config.toml
model = "masked image model"
dataset = "pixel-art sprites of 400 made-up characters on tiled backdrops"
train_examples = 395000
image_size = 32
crop_scale_min = 0.8
horizontal_flip = false
rotation_deg = 10
method = "simmim"
mask_ratio = 0.75
loss = "l1"
arch = "vit"
norm = "layernorm"
norm_position = "pre"
hidden_act = "gelu"
mlp_ratio = 2
head_dim = 16
fused_qkv = true
bias = "none"
qk_norm = false
parallel_block = false
inner_norm = false
patch_size = [8, 8]
conv_stem = true
layers = 8
width = 192
positions = "learned"
init = "orthogonal"
residual_init = "scaled_by_depth"
optimizer = "soap"
beta2 = 0.99
learning_rate = 0.0016
beta1 = 0.95
shampoo_beta = 0.99
eps = 1e-08
precondition_frequency = 16
max_precond_dim = 1024
one_sided = false
adamw_lr_other_params = 0.00084
max_grad_norm = 0.5
ema_decay = 0.99
max_steps = 40000
batch_size = 64
epochs = 6.5
lr_schedule = "wsd"
decay_fraction = 0.4
final_lr_fraction = 0
warmup_steps = 4000
weight_decay = 0.1
adamw_weight_decay_other_params = 0.05
Rows from block 2, named by matrix and row number. Rows with one number belong to one neuron. Each number is 50 + 15 x the weight over the matrix's rms, rounded and kept within 0 to 99. All counts start at 0.
# fc1: MLP up (model.blocks.2.mlp.fc1.weight, 384x192), inputs 28-55
# fc2: MLP down (model.blocks.2.mlp.fc2.weight, 192x384, transposed), outputs 28-55
fc1.68:42 24 44 47 47 29 64 26 72 65 53 72 71 56 85 55 44 64 39 53 70 63 52 83 64 41 57 63
fc1.70:62 67 38 75 31 54 97 53 61 67 75 26 35 32 53 52 56 43 66 72 28 44 38 38 66 60 46 54
fc1.71:24 29 29 63 42 41 64 44 43 59 74 41 23 65 19 83 90 61 58 54 72 32 41 71 31 05 40 78
fc1.73:48 37 51 64 63 43 60 73 35 53 53 20 27 41 36 58 45 71 74 25 61 50 55 39 63 57 58 62
fc1.74:32 51 53 54 37 46 64 51 57 52 31 47 65 46 34 46 48 51 51 76 51 69 56 59 45 57 41 40
fc1.76:51 28 48 77 53 67 35 46 69 18 60 49 57 48 53 40 58 56 56 46 39 50 65 55 40 48 39 50
fc1.77:40 61 66 74 46 04 70 67 30 31 71 59 67 72 35 00 51 44 20 69 62 41 75 86 62 76 04 60
fc1.78:67 43 62 80 19 42 52 27 15 49 48 58 90 59 48 51 13 12 48 33 49 77 14 79 27 71 59 78
fc1.79:57 67 65 50 54 67 44 67 52 27 45 49 51 71 44 35 74 43 42 34 19 38 58 60 35 25 32 55
fc1.80:43 57 42 86 77 37 47 81 50 59 25 53 37 54 47 51 53 32 60 43 35 61 52 64 45 43 31 51
fc1.81:17 35 56 51 53 18 58 51 17 95 54 57 48 48 58 62 59 06 49 63 31 40 43 47 78 73 49 51
fc1.82:85 36 17 44 69 46 62 37 63 37 63 36 67 32 33 73 59 28 25 61 16 43 49 72 93 45 48 60
fc1.83:61 51 34 66 71 17 43 29 22 36 56 70 80 61 44 60 62 33 34 54 52 45 44 38 37 49 49 60
fc1.84:68 44 58 31 71 22 56 61 61 62 61 73 57 48 72 57 46 40 70 66 46 28 67 55 37 37 50 44
fc1.85:63 54 65 41 46 65 48 53 57 70 49 47 58 50 30 48 53 70 52 37 17 62 57 56 35 31 53 57
fc1.86:71 38 32 64 28 65 73 54 72 67 47 33 38 43 24 67 63 44 39 64 53 69 59 40 43 63 60 38
fc1.87:31 45 61 29 55 25 67 51 44 26 43 51 72 34 35 43 40 44 46 67 29 47 24 22 91 25 87 19
fc1.88:45 44 59 50 28 61 47 67 53 80 39 37 46 51 60 80 47 46 51 89 40 49 68 62 73 35 32 42
fc1.90:51 74 30 45 35 47 57 41 43 33 72 55 34 63 59 86 49 40 49 57 35 47 43 66 54 71 68 35
fc1.91:54 43 54 61 56 47 43 55 54 33 31 61 50 44 63 67 55 44 51 61 35 53 33 48 48 61 68 51
fc1.92:50 33 66 55 44 29 59 62 42 54 71 38 64 37 58 44 31 46 72 61 17 56 42 60 37 46 34 32
fc1.93:56 59 61 34 69 88 44 61 50 33 24 62 46 46 59 45 40 36 71 38 61 63 25 69 55 44 41 58
fc1.94:71 66 88 39 47 70 57 66 19 55 52 48 62 69 45 43 56 53 59 58 59 38 71 66 46 46 58 53
fc1.96:97 39 54 29 34 60 38 32 31 45 31 43 04 46 69 61 81 47 59 76 84 56 50 51 66 29 47 21
fc1.97:60 53 59 72 47 55 64 57 44 72 43 60 34 23 44 63 63 48 56 56 29 35 76 40 64 46 39 60
fc1.98:30 41 11 19 30 62 33 49 34 48 31 47 73 52 35 67 70 56 69 36 37 40 49 70 43 45 50 24
fc1.99:69 27 37 53 39 75 73 47 31 84 75 54 53 57 29 59 81 62 40 28 47 85 75 63 25 44 45 66
fc1.100:42 47 55 41 39 32 47 39 59 40 38 48 63 63 66 35 22 49 75 45 53 28 67 61 49 72 22 53
fc1.102:28 42 56 46 43 72 33 82 28 84 85 42 47 51 73 88 43 00 81 85 42 63 52 58 49 49 67 87
fc1.103:59 67 46 61 42 66 72 72 25 42 69 66 51 37 29 62 80 29 38 47 33 34 85 58 64 71 36 35
fc1.104:66 04 26 53 83 59 69 69 65 59 42 46 19 43 49 54 49 48 51 37 56 42 59 51 66 24 64 79
fc1.105:77 19 74 68 46 45 41 65 48 59 44 21 58 38 26 44 29 53 79 48 67 72 82 68 64 52 54 54
fc1.106:52 48 39 50 46 57 48 44 58 53 53 36 66 48 50 43 73 46 48 23 48 58 65 32 45 51 57 42
fc1.107:82 31 26 70 34 73 49 44 31 56 60 65 38 61 36 14 23 34 67 83 54 72 85 68 44 34 38 90
fc1.108:45 27 34 48 43 68 42 53 65 56 55 20 34 57 38 72 44 20 38 09 65 63 53 32 54 57 59 48
fc1.109:32 32 35 34 32 72 71 75 27 71 69 88 56 16 93 54 79 55 42 33 62 37 50 47 53 54 32 69
fc1.111:62 31 38 38 30 21 28 48 65 46 56 48 43 23 28 43 48 49 45 44 41 56 54 38 55 58 48 59
fc1.112:31 21 60 48 56 53 53 61 30 41 53 53 44 55 44 64 42 90 58 46 39 52 49 53 66 38 64 56
fc1.113:66 31 45 59 58 09 33 06 53 56 59 68 47 49 60 44 85 25 74 65 66 42 37 42 47 19 51 29
fc1.115:35 33 30 52 64 40 33 44 41 45 65 56 72 61 52 39 42 48 57 41 42 61 56 61 54 42 46 65
fc1.116:68 27 66 27 57 47 75 45 59 55 49 44 58 52 34 34 54 31 62 44 68 47 62 63 63 66 69 56
fc1.117:31 65 99 81 32 30 78 15 78 34 42 46 35 38 54 33 55 56 48 48 46 45 67 36 97 81 37 61
fc1.118:74 47 53 51 48 38 28 15 63 74 65 39 85 64 38 50 47 51 68 35 56 66 70 39 32 36 57 43
fc1.119:77 27 65 58 45 63 38 69 50 41 59 57 43 68 32 60 37 54 49 51 57 35 64 37 44 27 62 59
fc1.120:42 42 58 46 30 57 73 71 40 22 17 66 54 61 58 45 54 55 48 59 29 67 77 50 79 59 38 57
fc1.121:48 38 48 82 53 41 58 45 59 73 53 59 51 23 31 65 39 44 43 80 56 55 49 56 74 67 42 54
fc1.122:31 41 32 52 34 44 45 71 51 37 77 64 86 74 38 33 53 28 52 20 50 41 32 54 37 74 69 61
fc1.123:32 55 48 31 50 69 61 59 44 48 67 53 48 57 48 51 62 37 51 23 64 50 36 62 70 44 31 39
fc1.124:60 32 39 47 55 55 55 37 50 45 54 37 38 46 66 46 36 60 32 21 33 70 54 51 53 24 46 63
fc1.125:59 52 23 52 69 78 56 34 56 59 37 50 62 63 54 53 66 35 56 39 33 52 68 44 72 41 39 41
fc1.126:35 50 53 62 53 41 64 59 51 59 62 52 08 75 58 63 61 57 43 94 37 47 59 43 64 67 61 52
fc1.127:27 40 54 50 38 83 35 31 46 72 68 74 45 36 38 59 39 34 43 43 44 24 36 64 58 57 41 32
fc1.128:33 45 60 37 51 65 54 66 66 42 29 58 51 47 60 52 53 66 52 37 57 60 58 85 49 46 72 52
fc1.129:68 48 29 85 69 41 31 28 55 59 35 41 49 51 33 66 49 47 53 57 47 42 50 65 54 61 37 68
fc1.130:65 37 48 47 50 53 53 39 47 32 39 46 42 70 33 64 65 52 74 45 54 31 44 53 42 70 27 75
fc1.131:22 30 47 57 57 39 55 44 32 46 41 43 38 50 61 40 47 50 41 64 77 58 38 71 38 81 33 43
fc1.132:66 51 51 57 45 42 40 33 52 53 45 42 55 55 51 53 66 60 36 46 51 52 55 47 52 43 66 45
fc1.134:39 33 46 66 43 49 37 45 63 57 24 36 53 25 48 63 22 20 55 52 29 37 58 72 63 58 48 30
fc1.135:51 36 69 53 47 29 63 38 48 57 51 45 84 51 62 28 63 63 36 65 34 44 69 28 52 65 40 52
fc1.137:47 45 45 80 83 47 42 37 56 34 62 17 46 59 60 50 36 30 63 16 67 40 52 58 35 12 50 41
fc1.138:45 59 29 42 46 36 51 66 53 55 45 64 43 53 44 52 53 04 56 32 53 36 36 45 33 63 41 69
fc1.139:58 55 52 30 58 31 51 55 32 48 41 57 58 76 35 62 45 35 54 43 38 67 50 46 45 34 50 59
fc1.140:54 34 67 42 48 31 75 36 57 58 38 69 42 30 17 68 79 61 39 35 63 33 43 41 76 43 60 75
fc1.141:62 24 61 50 54 45 34 54 19 56 64 49 70 71 53 25 64 43 52 36 81 44 50 41 43 75 66 41
fc1.142:59 64 32 67 52 40 52 47 43 41 42 45 69 74 68 47 63 58 57 41 50 48 52 51 54 71 50 31
fc1.143:56 78 62 50 35 43 76 70 53 60 49 96 41 23 80 63 30 60 54 65 14 33 57 45 37 84 28 38
fc1.144:47 68 64 20 38 40 55 50 19 76 85 56 64 42 56 85 88 43 12 38 20 65 00 66 16 71 42 27
fc1.147:62 38 40 60 44 49 59 34 57 39 67 41 50 55 54 55 43 35 59 42 49 45 60 59 59 60 46 51
fc1.149:55 41 51 65 44 22 61 57 49 44 38 60 36 56 39 50 54 46 45 52 56 62 62 40 35 47 65 47
fc1.150:41 48 64 57 42 33 43 53 60 44 66 42 53 39 72 56 32 37 39 61 33 25 48 55 52 48 50 51
fc1.151:29 49 47 47 50 23 71 62 39 46 80 72 54 66 66 55 48 40 59 63 55 49 71 80 31 46 40 61
fc1.152:54 51 30 55 38 63 46 47 32 55 49 69 64 43 63 52 69 61 55 45 56 63 40 56 44 71 42 59
fc1.153:45 65 51 33 38 27 60 68 51 47 46 41 66 62 39 69 73 48 64 62 47 62 42 52 48 60 52 36
fc1.154:58 34 34 61 38 36 60 81 51 38 51 48 51 40 29 75 33 47 63 50 67 38 51 78 52 29 47 69
fc1.157:70 40 61 27 43 27 36 09 29 36 48 51 64 42 24 53 86 67 75 37 46 64 40 50 17 33 50 57
fc1.158:29 50 34 72 99 28 32 39 59 70 61 55 42 61 40 54 54 34 58 72 58 44 33 91 54 43 36 51
fc1.160:46 40 50 63 82 52 68 56 31 36 41 56 32 47 29 52 37 70 50 59 33 64 67 38 51 23 25 24
fc1.161:69 50 59 71 47 56 37 24 43 43 58 54 64 58 48 27 65 62 56 38 28 62 39 67 51 22 57 74
fc1.164:87 41 53 46 79 61 28 69 25 85 36 57 49 57 35 57 47 61 43 67 27 75 75 65 59 63 28 76
fc1.165:59 59 55 57 54 48 56 64 45 47 39 25 45 55 63 49 52 57 14 46 56 47 44 56 45 57 64 37
fc1.166:47 47 48 65 52 23 51 58 66 45 41 61 44 29 50 55 39 49 55 34 58 56 62 62 66 39 40 46
fc1.167:76 52 43 60 66 51 49 36 52 57 49 44 46 41 48 66 39 49 43 56 41 48 51 48 25 67 38 46
fc1.168:39 43 38 59 68 34 57 46 72 39 75 56 53 64 39 48 61 27 63 49 34 54 59 29 66 49 58 47
fc1.169:44 48 46 31 48 35 50 54 31 56 26 43 78 45 50 67 63 45 44 60 55 49 41 58 74 24 53 46
fc1.170:29 43 66 56 53 51 54 55 32 56 55 31 37 56 63 42 58 42 54 68 31 66 49 53 48 75 46 61
fc1.171:49 37 43 48 37 57 54 43 61 53 61 58 39 70 46 61 63 48 63 59 38 38 71 51 50 50 46 42
fc1.172:58 46 54 76 52 39 19 70 69 64 39 58 50 68 44 37 65 51 46 59 66 47 49 45 58 49 27 53
fc1.173:68 56 38 45 32 76 63 43 51 21 78 56 88 80 57 45 61 37 57 46 43 35 47 49 47 50 48 49
fc1.175:61 36 40 49 48 64 32 64 62 48 67 49 66 51 52 57 18 71 51 49 54 61 57 48 21 87 35 56
fc1.176:36 35 86 55 57 43 66 56 75 75 57 52 47 81 40 38 63 62 39 36 48 33 51 49 52 49 54 29
fc1.177:50 50 41 60 45 65 65 30 45 58 51 26 48 34 77 65 52 73 46 30 41 46 36 56 66 60 84 71
fc1.178:30 31 50 38 44 66 70 76 62 32 62 74 69 71 64 39 59 31 59 43 44 52 60 52 52 38 55 40
fc1.179:52 42 61 28 52 67 45 43 63 46 46 73 49 57 37 62 30 33 55 50 76 57 35 37 44 33 60 18
fc1.180:66 31 61 61 41 57 48 53 49 67 49 46 39 58 43 22 31 37 28 56 54 72 48 23 73 56 49 50
fc1.181:40 50 55 57 41 48 63 59 41 39 41 23 46 61 49 69 51 46 51 51 65 39 41 53 60 27 59 37
fc1.182:56 53 50 48 40 31 61 65 39 59 47 52 72 30 40 53 53 51 53 85 40 38 57 44 63 58 35 76
fc1.184:56 41 62 46 39 62 55 66 37 56 62 48 73 20 49 63 49 57 50 40 50 59 44 58 47 59 67 72
fc1.185:51 55 62 22 30 55 55 24 42 38 49 82 66 59 42 51 35 42 43 50 61 42 47 75 42 60 41 47
fc1.186:34 34 66 65 29 47 74 81 51 77 69 57 19 36 64 53 58 31 40 69 39 48 35 53 63 80 68 35
fc1.187:68 60 47 48 43 54 53 53 59 78 53 46 51 28 53 75 28 44 53 63 50 39 80 42 37 56 37 59
fc1.188:70 66 47 43 76 33 63 16 66 64 41 64 31 53 55 59 32 27 72 45 42 32 64 44 64 39 69 57
fc1.189:18 50 85 44 37 38 35 57 41 49 60 18 60 36 36 73 55 64 67 31 18 59 67 35 53 44 32 38
fc1.191:47 38 39 44 67 57 40 44 40 29 26 69 55 71 41 35 39 48 46 45 44 57 45 51 58 63 42 56
fc1.192:46 41 51 69 61 51 43 61 55 36 46 44 64 55 26 39 52 44 59 42 62 60 62 82 52 45 48 20
fc1.193:58 71 55 31 23 31 79 23 65 40 39 62 63 31 65 25 26 44 49 51 49 28 65 64 49 43 31 31
fc1.194:56 57 36 71 42 39 47 58 39 60 53 43 52 41 23 50 61 47 52 46 41 77 31 32 59 57 55 58
fc2.68:60 59 69 18 66 31 35 46 73 22 57 67 58 61 25 71 50 26 61 34 66 51 72 44 35 45 82 33
fc2.70:76 43 31 34 76 67 46 38 70 58 57 46 49 40 06 34 45 28 57 44 88 63 86 46 68 56 52 51
fc2.71:23 20 63 27 38 38 69 36 56 75 28 33 51 17 44 51 73 61 43 50 32 46 56 42 30 30 24 49
fc2.73:49 30 50 67 42 54 64 68 27 45 57 31 17 35 57 59 55 51 51 22 60 38 43 59 36 44 61 58
fc2.74:46 41 55 40 30 42 41 68 59 55 64 49 41 56 57 60 51 49 38 56 57 47 54 81 60 89 60 32
fc2.76:54 49 61 42 54 42 52 79 73 40 59 52 35 46 50 49 51 58 34 53 53 61 23 47 38 57 49 33
fc2.77:88 40 42 68 73 62 28 16 75 57 32 36 51 38 50 82 23 43 82 30 67 51 31 47 57 27 66 62
fc2.78:69 71 39 41 55 56 30 59 50 46 68 42 45 96 21 48 08 40 54 31 74 56 49 39 34 24 38 66
fc2.79:36 67 47 46 63 44 62 43 36 52 40 57 36 42 85 58 59 60 58 50 35 48 50 59 12 41 73 63
fc2.80:50 45 74 93 54 68 39 65 55 20 45 60 57 47 30 74 65 34 69 20 65 40 67 37 45 52 55 64
fc2.81:24 44 67 53 79 58 37 04 40 85 57 35 14 22 58 46 42 59 32 56 35 53 40 68 40 65 30 35
fc2.82:52 37 56 59 74 55 55 88 51 68 92 29 52 25 68 58 83 61 41 19 61 71 62 46 76 87 47 38
fc2.83:45 57 46 27 29 43 50 67 76 49 57 45 61 48 59 37 62 32 32 46 76 36 06 74 48 60 71 46
fc2.84:62 47 52 33 53 47 68 69 44 51 43 57 49 84 56 40 52 42 59 54 20 50 57 44 33 65 47 40
fc2.85:59 54 60 60 39 40 40 65 23 31 33 49 48 48 46 42 53 83 65 47 27 50 61 44 42 40 63 27
fc2.86:42 59 46 62 79 59 45 86 38 87 63 63 42 86 67 60 60 44 41 33 61 61 60 57 60 46 57 49
fc2.87:52 70 43 35 58 58 66 74 78 69 66 29 55 74 58 49 45 46 51 46 57 57 69 63 54 65 16 58
fc2.88:31 57 47 49 36 54 56 47 50 37 48 53 32 57 46 42 56 53 50 67 63 38 53 51 42 51 39 50
fc2.90:40 43 44 56 37 55 40 46 45 58 62 29 66 30 38 49 41 60 61 71 39 35 57 51 72 45 61 32
fc2.91:46 61 48 62 39 48 56 35 57 49 41 48 67 62 60 57 38 53 62 48 33 44 56 80 28 41 27 49
fc2.92:70 90 40 25 65 34 57 50 47 28 52 43 57 41 47 60 28 57 41 49 38 55 27 46 39 60 70 50
fc2.93:41 52 55 53 62 33 45 72 37 60 56 19 54 59 59 84 35 77 47 44 31 47 58 38 64 43 48 55
fc2.94:40 67 40 49 46 31 56 21 59 58 53 39 72 50 58 53 26 54 48 51 59 41 21 35 40 58 36 64
fc2.96:26 50 34 77 29 34 23 37 28 60 11 52 42 60 00 50 49 76 58 52 27 44 72 56 64 28 37 54
fc2.97:53 55 62 52 46 46 60 49 67 66 54 48 45 48 63 51 47 31 54 39 26 43 39 49 64 42 35 61
fc2.98:48 66 37 83 70 53 50 38 74 34 45 60 10 43 71 34 39 24 54 33 72 55 50 36 69 52 51 71
fc2.99:36 65 48 51 55 39 71 31 55 47 55 57 37 64 09 59 54 45 26 14 66 51 47 56 33 29 09 60
fc2.100:66 51 37 49 50 37 45 60 52 44 72 29 45 41 06 50 31 44 30 51 71 60 29 67 46 49 55 46
fc2.102:67 48 61 37 36 86 26 65 45 50 40 45 60 42 57 57 62 58 80 80 64 28 62 56 63 35 68 89
fc2.103:89 49 59 57 53 41 13 44 27 51 56 36 25 19 45 45 51 53 47 60 45 44 62 36 48 50 44 78
fc2.104:56 38 40 84 59 69 18 41 68 50 79 58 14 32 56 45 66 48 46 71 62 67 26 54 53 57 43 52
fc2.105:50 59 57 30 35 52 50 60 52 22 47 50 40 50 33 29 41 30 54 49 50 55 69 13 64 64 36 31
fc2.106:28 36 41 49 58 43 50 42 43 31 45 65 16 72 25 61 32 37 42 33 72 54 53 67 71 51 85 41
fc2.107:58 62 45 38 08 97 38 16 63 55 54 64 38 40 44 41 46 44 48 55 22 65 44 81 26 29 44 43
fc2.108:50 46 42 46 58 40 63 26 27 39 54 56 72 64 33 67 38 44 40 54 67 41 57 85 64 36 48 48
fc2.109:25 63 22 56 40 66 35 56 92 34 42 42 79 54 55 70 65 68 39 39 43 43 44 50 64 71 58 49
fc2.111:32 61 68 64 32 52 46 35 19 19 69 46 42 33 59 72 75 36 61 28 33 34 54 52 48 59 54 67
fc2.112:66 49 57 54 52 25 50 45 42 61 54 65 39 58 63 00 27 20 61 48 51 40 65 33 52 66 70 45
fc2.113:51 59 55 61 51 64 61 87 67 33 49 35 48 32 73 56 55 48 27 69 41 29 25 63 29 69 47 54
fc2.115:35 36 51 17 58 37 61 27 34 67 52 53 33 44 47 61 60 58 70 33 59 47 64 42 15 29 39 48
fc2.116:62 69 71 43 86 62 58 62 80 54 52 41 48 35 56 57 52 65 60 25 68 38 55 22 49 35 69 45
fc2.117:62 27 50 65 43 59 18 48 87 43 66 38 21 59 70 68 60 36 43 71 45 50 31 47 27 34 54 55
fc2.118:55 36 51 83 60 69 60 57 28 67 42 79 41 31 46 28 59 51 44 51 58 79 55 52 53 28 58 67
fc2.119:37 48 62 64 39 50 47 69 45 49 64 35 66 66 43 47 43 49 64 32 50 64 68 48 32 30 52 37
fc2.120:55 52 36 41 34 48 42 61 40 59 34 43 73 55 63 41 58 43 48 64 78 36 60 50 62 53 61 42
fc2.121:55 51 60 74 37 50 33 35 86 57 54 66 52 30 56 57 28 59 41 71 64 76 78 49 72 60 62 66
fc2.122:41 80 27 46 27 40 57 64 36 67 64 58 19 55 28 54 83 58 50 34 44 44 65 22 65 58 52 56
fc2.123:38 42 57 27 60 50 32 19 07 60 43 41 47 46 57 34 38 50 36 46 36 34 54 36 41 10 41 34
fc2.124:62 43 58 55 46 48 50 45 50 39 41 25 52 40 60 37 55 43 53 40 49 43 33 56 42 54 53 71
fc2.125:65 47 51 49 59 50 49 41 67 35 54 57 56 73 71 63 61 55 66 67 44 34 55 71 10 36 63 33
fc2.126:71 26 57 38 53 49 55 41 49 63 33 71 21 71 57 62 26 36 53 47 31 41 45 83 25 54 34 47
fc2.127:26 57 33 51 57 10 48 38 73 64 55 62 55 57 68 66 49 39 68 61 08 48 26 42 30 35 71 36
fc2.128:61 62 56 38 85 29 51 44 53 51 61 51 41 48 42 69 24 26 56 46 59 45 47 40 58 48 53 62
fc2.129:65 49 33 55 53 63 50 27 57 76 52 60 40 46 52 46 56 76 37 44 45 65 62 30 46 40 58 44
fc2.130:59 55 12 55 52 47 38 62 58 51 64 62 58 34 39 52 67 49 31 49 35 49 40 43 72 50 62 34
fc2.131:67 53 70 26 59 58 64 32 18 34 40 35 57 62 54 49 49 54 35 78 28 54 43 64 28 47 50 53
fc2.132:65 56 55 53 64 53 49 56 67 49 50 73 34 49 49 60 52 49 49 66 64 40 64 21 60 55 61 41
fc2.134:38 38 41 51 43 41 48 59 30 64 56 39 55 59 62 48 50 81 56 72 75 37 21 42 47 57 30 35
fc2.135:48 65 64 68 57 68 42 52 32 39 50 29 41 75 62 51 78 43 66 56 56 37 33 71 41 41 49 75
fc2.137:46 56 49 46 44 79 32 51 43 73 60 29 43 25 72 44 66 38 43 54 44 45 52 42 75 38 60 35
fc2.138:42 64 36 17 29 45 56 31 87 56 41 47 43 42 69 25 48 35 61 49 67 61 55 64 31 47 51 49
fc2.139:56 51 34 59 65 60 68 41 43 74 48 41 57 53 56 67 52 54 67 52 39 50 40 47 36 71 59 58
fc2.140:53 59 69 44 41 45 38 29 35 91 49 66 47 48 49 34 49 68 32 49 58 60 40 23 60 55 44 61
fc2.141:69 40 54 08 50 46 45 78 52 51 45 68 19 23 67 23 68 47 45 40 32 64 52 65 63 58 45 59
fc2.142:50 48 53 80 49 32 50 46 51 64 42 63 51 42 60 56 46 72 55 46 56 63 44 36 33 58 37 52
fc2.143:45 80 24 47 62 63 38 51 59 43 54 42 67 24 32 51 71 84 17 34 49 19 31 74 68 48 40 72
fc2.144:31 34 25 99 38 73 39 42 51 99 48 24 19 40 82 68 81 42 02 83 18 99 69 48 30 73 32 55
fc2.147:62 56 71 52 67 56 76 37 43 55 64 43 32 44 59 40 55 55 25 48 58 53 48 61 57 57 79 55
fc2.149:51 65 35 37 42 25 60 44 67 40 36 45 45 34 56 51 44 40 45 58 33 68 42 58 49 54 41 44
fc2.150:62 39 38 72 70 45 36 19 50 64 38 35 31 57 47 53 48 68 67 72 41 42 39 55 61 23 40 41
fc2.151:61 62 50 24 60 50 43 54 44 70 38 51 47 63 54 63 42 49 62 35 52 33 65 54 34 30 70 69
fc2.152:32 45 44 37 40 34 31 57 38 43 66 63 61 60 33 67 60 62 54 12 66 53 57 62 76 32 63 49
fc2.153:43 41 39 44 57 40 47 52 43 51 29 56 50 74 55 53 23 51 42 69 61 38 46 41 78 41 67 46
fc2.154:46 48 30 72 53 14 64 37 49 46 61 48 52 68 70 25 76 40 41 61 45 52 45 55 28 82 63 36
fc2.157:30 41 01 81 25 36 16 65 59 58 70 49 34 31 74 48 24 40 40 52 60 59 53 62 39 24 26 61
fc2.158:55 45 89 58 41 35 54 47 62 37 90 46 26 27 81 47 44 58 47 62 44 39 56 67 60 47 49 59
fc2.160:41 55 33 42 58 42 61 54 44 58 39 52 56 64 25 44 60 38 26 57 56 60 29 64 52 55 37 46
fc2.161:35 52 51 37 49 30 71 61 42 67 37 57 26 18 73 50 22 54 37 41 59 48 56 49 43 39 38 49
fc2.164:81 52 55 79 52 30 43 49 26 84 59 52 48 25 34 72 71 61 50 56 62 52 64 40 96 51 33 55
fc2.165:67 58 65 44 47 63 46 43 64 54 48 40 60 75 46 42 58 60 19 46 48 48 53 55 41 45 59 51
fc2.166:54 47 49 24 72 52 36 76 46 56 61 52 52 36 47 69 64 37 33 32 68 67 60 47 58 57 52 35
fc2.167:25 56 52 39 36 56 55 45 41 62 63 67 41 53 57 63 62 39 64 73 61 29 56 41 47 43 49 46
fc2.168:53 59 34 27 55 85 49 62 52 35 59 31 36 46 66 53 29 50 47 50 40 49 65 52 73 30 65 38
fc2.169:34 49 41 56 65 64 61 50 45 42 41 75 51 52 88 68 54 45 62 50 50 51 50 22 46 42 36 63
fc2.170:49 55 73 40 44 62 56 52 40 61 37 28 56 69 63 39 54 52 32 60 32 55 39 80 56 43 56 46
fc2.171:32 43 60 44 45 63 46 52 52 44 55 53 61 66 44 60 41 71 50 41 34 39 57 69 32 46 68 47
fc2.172:48 32 64 45 47 43 64 28 54 49 46 42 49 62 75 44 22 44 35 46 42 54 39 53 56 53 51 46
fc2.173:43 34 66 41 69 33 59 31 33 39 43 46 42 34 43 60 46 42 25 58 39 33 47 73 42 57 55 52
fc2.175:65 67 52 60 55 53 52 58 60 36 65 41 30 62 78 52 44 46 57 48 53 30 44 49 37 62 21 67
fc2.176:52 69 49 60 32 49 66 65 32 29 36 76 73 36 52 51 65 46 72 70 39 48 45 61 78 44 39 42
fc2.177:49 50 34 50 56 86 52 33 63 50 41 47 53 26 62 46 44 60 38 35 27 39 34 56 79 44 42 59
fc2.178:95 69 52 55 24 48 40 42 47 33 49 62 28 16 34 21 38 55 76 55 69 50 51 43 55 72 32 41
fc2.179:41 58 55 46 77 45 52 42 50 35 63 58 33 54 76 51 66 58 55 15 39 46 39 29 52 38 38 58
fc2.180:43 59 52 63 52 57 43 29 53 42 50 54 62 40 61 65 58 56 52 51 53 46 38 67 63 34 60 56
fc2.181:56 58 70 65 27 61 49 36 47 33 39 58 46 46 66 47 67 64 47 35 43 41 31 53 61 42 65 44
fc2.182:34 29 61 45 34 39 61 36 50 72 36 21 17 45 48 63 57 90 32 83 48 39 58 49 62 62 50 54
fc2.184:63 62 54 42 47 42 49 51 44 63 56 57 39 56 51 26 54 76 75 61 45 48 59 42 36 55 44 44
fc2.185:45 68 44 71 38 32 28 61 57 66 24 47 45 33 54 52 52 51 56 67 30 46 48 41 71 47 56 58
fc2.186:42 52 52 71 44 40 63 49 39 71 51 34 58 41 45 72 60 46 17 57 62 60 77 09 21 66 34 52
fc2.187:60 57 37 65 54 57 53 52 33 50 62 58 31 41 50 46 27 49 60 57 38 38 56 43 55 56 34 65
fc2.188:48 46 69 37 45 55 42 29 17 40 79 31 63 70 31 54 31 46 73 60 39 59 53 28 19 49 77 54
fc2.189:78 44 41 65 03 57 56 48 76 19 76 65 59 20 30 68 55 61 71 53 30 66 43 48 44 67 21 15
fc2.191:57 36 41 50 57 41 65 62 59 56 62 56 52 34 64 68 39 33 58 53 40 46 35 68 53 28 58 27
fc2.192:49 56 66 51 57 52 59 52 71 30 63 52 63 65 36 52 50 44 59 47 60 50 64 76 59 61 60 28
fc2.193:56 32 48 82 63 52 22 68 52 72 60 13 50 52 27 63 47 25 48 42 61 68 26 50 58 60 35 73
fc2.194:74 52 38 17 44 39 36 67 39 46 55 55 57 57 58 51 37 51 63 56 31 44 28 71 53 39 42 30